A small model that predicts nearness at each pixel, trained from scratch: 20500 steps.
Rows from block 2 of the encoder of a small model that predicts nearness at each pixel, named by matrix and row number. Rows with one number belong to one neuron. Each number is 128 + 32 x the weight over its row's rms, rounded and kept within 0 to 255. All counts start at 0. Numbers have three digits each.
After each neuron's rows are labels from the 100 images, of 14976, where the neuron reaches its highest value: "responds to" is what is common among them. Only what is clearly more common there than usual is listed. The data: rendered dice on a table. In brackets: how many of the 100, against the usual share in percent.
# fc1: MLP up (encoder.blocks.2.mlp.fc1.weight, 1280x320), inputs 128-191
# fc2: MLP down (encoder.blocks.2.mlp.fc2.weight, 320x1280, transposed), outputs 128-191

fc1.647:093168172119105067159137142135154163112114123133102101145152164091119139160208177161135114181103133129131077030122098134142131145120157140142139084158112101118079161129117127062156092158110125
fc2.647:077147155088084162102144137105080176086126139105120127131113106137155110178129107146151071124158112191124130065097122153108124131106221135104130097080112097152107125091116099132121085150121137
responds to: yellow die (34 vs 15.8)

fc1.173:119162165070082139151122150150100145122056077171119153132143165127171139110100073152108161107151098173136207127146067116198112114181162144157135140132096102118151123126129094089150112086112082
fc2.173:131112128176130124145146125137117135156184162140149162088137125121148105130094120127164104115069150166122130173146151186121150173064255132086118128098108132138123128146076097135163109095126130
responds to: dice: three (60 vs 33.6)

fc1.232:130156176112114071139141151082140149117072113153120133161079125110122133178146139141103154237127098123098117116077121087163126132122154159177162115212080104096062159142188169117106083086104167
fc2.232:132143116205114163110183147140153109138102151116133076118154149135115129138142102083202138106125155105166145128118118118136139109130255111103140099098128096120193135129045100139192141143107121
responds to: dice: three (64 vs 33.6); grey die (35 vs 15.8)

fc1.601:121146128078064082169150168071116146171094116152095129178158161129160089129127121193090121171117104143174119078087124105185150171183153142132121122130088113146114119148156102040148110048067096
fc2.601:152124084184123175075112175169135098078172136117114116069118131174202110135075134125174152102141192116138165154118132196119146120053217126090113161137153124157101140110050067122151133148193182
responds to: yellow die (36 vs 15.8)

fc1.19:140122149103088186137114154145106175138069070138121130144059140110172127106103082148092174114113098154111205138203075179167112121140169114147154128119112119085100148141178135135131069187103180
fc2.19:150155110159095118084171137156102122151151125118143138159094125101152137072114120160138142163137185196108195184140105156132124161114255104116093147138095160133135101095082106133154111118120143
responds to: one on top (65 vs 30.1); dice: three (61 vs 33.6)

fc1.612:135132176081091143139145160156134156139081111154101194125133159134197083092067039155087131168159140134132183134162116122152154077165166148140134140151037137106185139173177129089073094080131095
fc2.612:131134092172128123160148143136117129119127151122178064126174098130126109148164125142188102038142147159134168124103067128124116128156255129103103104108147120122104120129030163138145095151166124
responds to: teal die (43 vs 16.1)

fc1.24:052152147154123084134107125081157152149141054176101173159115148107064154120141159149121114148171100103120114128153110146168132149121147091139183071108156110117100108142134127111158122143060125
fc2.24:071130144131155118145129127128081099113106161068139100115153116080088116162178115120181098076106123138130121132173100067139158135113255091118150112050135079157164114077063113155170126101092158
responds to: dice: three (70 vs 33.6)

fc1.266:120119117159128083123131140115164128138100142220122100178184117120097104108154136144123097122091104119144128086118095088220115190177155103118135054111146100117110165129130176091178108117086087
fc2.266:117146132155155143144103095143109137116163154108137171155144137089138144096161117169118134190169182146170140178071109150113157158121184135160115148113148139148119108088082103116189206177119121
responds to: dice: three (65 vs 33.6)

fc1.583:101109171119067128127082169108119167150144093139138131144134130128111129114179158132126146095135141148095133153212103109134097112143152139098172114136082108117195097173099178145106100180144124
fc2.583:174108118170133149109095147146124121122181125170115102086096114160140120137143187135133119106123130154062121144151163189089125093039209122225133120135137101111078126118123124115100081172169211
responds to: black die (35 vs 15.9)

fc1.311:108126150126082131126099126116118162175130128181171131175136133107170122097156151160102070169095168184160123132070117155184106185165158096144137146125113116135092135161172113128171104093159107
fc2.311:110177126093133092099188132118118112130153136097110104128119144123088116085172116102137158086135106156054069131123144120120095149136255112179146124139127151153163061087073107192138128087133107
responds to: black die (36 vs 15.9)

fc1.524:126177119124101117145161144073126158140061102156144147190145133137111130155139108155105122176142117113191097089129068097162066149197144118115162102122119088086128146137156173115136120102090119
fc2.524:135175082177171155129134140159170128136178077122117110136119198084113139085073122159134099163213157114146166131137089151134167078128182099050099124105186155096116118120107126147152156144130074
responds to: dice: three (62 vs 33.6)

fc1.439:140158105135157088131093119160207121109109095138116170124084161152157107111120143124125108139109080111051137101090101182184165145138166099134110115143142103152110170150187101081129103062097088
fc2.439:119128119175125127115193139137144105125072168103119095136159106153111109168134134091187120172129165119150137186091124116122101119131255090175124151115096113131182128088056117186148134083119152
responds to: dice: three (73 vs 33.6)

fc1.752:061154177086112065130103143157131141106056105131000118157146173096152086140159121166125142159106113113085097089100108103153172151133144121147176145144118137188082130110131100088141115170088112
fc2.752:114137134177141099127162172095088142101105121154102126190167085158129093163143138171156117139141137124148127185117066099196085166138255117148142097112138115124172088132084072113109113144062151
responds to: dice: three (69 vs 33.6); black die (50 vs 15.9)

fc1.100:076113156150089108080163125125133144149104159136082160140142140139104108083218171137130134133145162130119125144132138132127131159155148094140142101141068135181198083116091168158154125100132130
fc2.100:085088138110118152131103135149147165115069109123134078162128177129099158124159181174167127131182110136160188144137101160121133122119255090110113128174114110183135136117065073094143080126112190
responds to: six on top (71 vs 29.6); white die (35 vs 15.6); pink die (34 vs 15.7); yellow die (34 vs 15.8)

fc1.56:060185154083099079142123155140119155136137130139099113157120209108085130147186160168128109157108122154134053002130142136113118171133146120113177078099123097137131148116126157081138111168096095
fc2.56:114166116089075098163181143094065102130168103116113127137167087162160113132112104147171073128149147183098096107126134138107138159136137129092146105073143138146094105125128121157073148160121083
responds to: red die (37 vs 15.8)

fc1.707:093174147086096054138108145124144136134121083153110164163133156107109106130220157148099088176117116120131087078122091119139112155169171124156173099164113141145110118160165134080120094145109107
fc2.707:108107104167135122107136114138114119140127128106138106119135136096123122089112093108163129068112102158074135115129129114127141097151255112094181133069143154134147100100058117135106121163167098
responds to: dice: three (61 vs 33.6)

fc1.8:146119134115055150110096117107107127174101092108149072145136162089167146113133050134127164136117131188162193151103049105166175109156131087124144110130067069129143119119116124131164126135119083
fc2.8:093189146106109197100156053196139139197087159120119149110107200140118210162121165094175155122172091116148117076128133166140109134126120125089125165113125134148166128089078051094201142132130130
responds to: dice: three (65 vs 33.6)

fc1.736:139090136128085114118153118047132106171164119151171132159070118084066139112133080124113153130093106151172138100090117104155146151114130071110144031089103081106120164131156238162155126091119101
fc2.736:131104104137110159154141059203115096166098124148167171144141122118163168098125177130166098110097103124138144171148100188184140169098093084076079171136127160144108113133116056078169158140112120
responds to: dice: three (67 vs 33.6); two on top (60 vs 29.8)

fc1.136:148129116109139057182156137143148117126051124144081124155157142141151090139118172137047139201157140084105109124102114083142124166191162151144110158151116196191106136168174101034091121104102080
fc2.136:093113155093106183049132133140121127120171166065168093140106116092130122159124113108189120132101170167164140110151136137107127143072140079129101159083106078151158156067054122191165171150153151
responds to: yellow die (38 vs 15.8)

fc1.592:113128135094100108170154145050113156175040108167130094163159141128101110134162097161110120112110056167150092065120104092194116179210152113131158043114108054131101094140142156116122110102070107
fc2.592:110155130155115100077149157098103115110185066100111064113118108108126116130089128141143125205183120111164135095087115120122142104142151106114139082151182124118066080107124096147080174171139124
responds to: dice: three (63 vs 33.6)

fc1.678:110136118144113049161115126128147159125116119150111118133159136142148113090219194138116075178113108119150082094102131141143127166169166114188140115165120138160139114155137108084104104104141083
fc2.678:143123100132095090131147112115152091201191121156119141136127141124144133109148138081132112114116147129052092125134134123125152145091255105090144114124099169130107112133106142109111132139165123
responds to: dice: three (66 vs 33.6); black die (36 vs 15.9)

fc1.128:102169122048105095145151188089145137164106079119078120166114156108122093121134139152094132183106088127126058054110107110149127157156128100117141097147161128130113138130160176069089117154099076
fc2.128:124138154170135136121141171120127126130144132146164081121177146160130109134134123142157119130126141147157125148129128130121109115132012130145118148100146093123134144110104117158170177126106109
responds to: yellow die (34 vs 15.8)

fc1.13:147151096105118083126121185101167121175121090103064053144152179120146110109116113141105140139114083120105086085105099107138155119150114113114140106145158149136077118121117147058111142150146068
fc2.13:088135165143137148122117168135128113096141152110174134113152135118124093123136126126155095135079120155157128129118123152139134148128036111136106151092150101166114140114121099167186174099119118
responds to: dice: three (60 vs 33.6)

fc1.164:068122138144122103071077132133162155120099106182132179149090160148156122075101144156121050183126109135140153122106123157185142145135165100100176133118122073163164146148172104120130100055100140
fc2.164:110072128177126068158155150081117119133060149122132078105147124089119112161167140101144128116111132132171110133073155134137135154118255091146186103094137108176124121128081120142149076071100113
responds to: dice: three (61 vs 33.6)

fc1.519:077114171128138076095116151089180141110118101171118133166101135090105102075196127155103099194124072121101109085097119116170177132146165084152166053147115082128109148148190175117104087126078150
fc2.519:105124075181146061152154121074111080134170109168151119130163104153105117106123103127172092072100123150129073099141165150114105117108255108110178091083155098069091141120153136147094169102084111
responds to: dice: three (66 vs 33.6)

fc1.498:134158160104109132131088143129150137124087076170124150130123185117201141146122123144111119167139107129116164137088088152173141115139173119123131144176091097138118155146173085056142093110110150
fc2.498:104153139140129169123191135134080108130145158119169120131125128126086138157118137120178071144143148169155136166133127123113106129099255116096125131081106100124133118128069121147149112100112141
responds to: black die (36 vs 15.9)

fc1.422:148119146067067090151152144080117117163087109165108096161142152111130110104134109144068152219145111137169144094043126066168142145184149125191135114156052124150082116140169153086089113106125086
fc2.422:135094131170091130048131134166150110117145139202135189116126123172172114070114131117177159102067157145087160108147180226133137108097222077148129143097095117100137168104141058094159204150165156
responds to: one on top (87 vs 30.1)

fc1.513:081142173116096082135116144117153151132128101172113161132074158074098129133131126147123128193115130156125140118116138180143151148108163158188221082176079109116071166133165180123127087155101219
fc2.513:115114153167128144107167116134124098148170098136170148109090109089092155035116113105153111148140138140152163140156133127125154099120255064088079105121122119116149087150132093162122124111128116
responds to: dice: three (62 vs 33.6)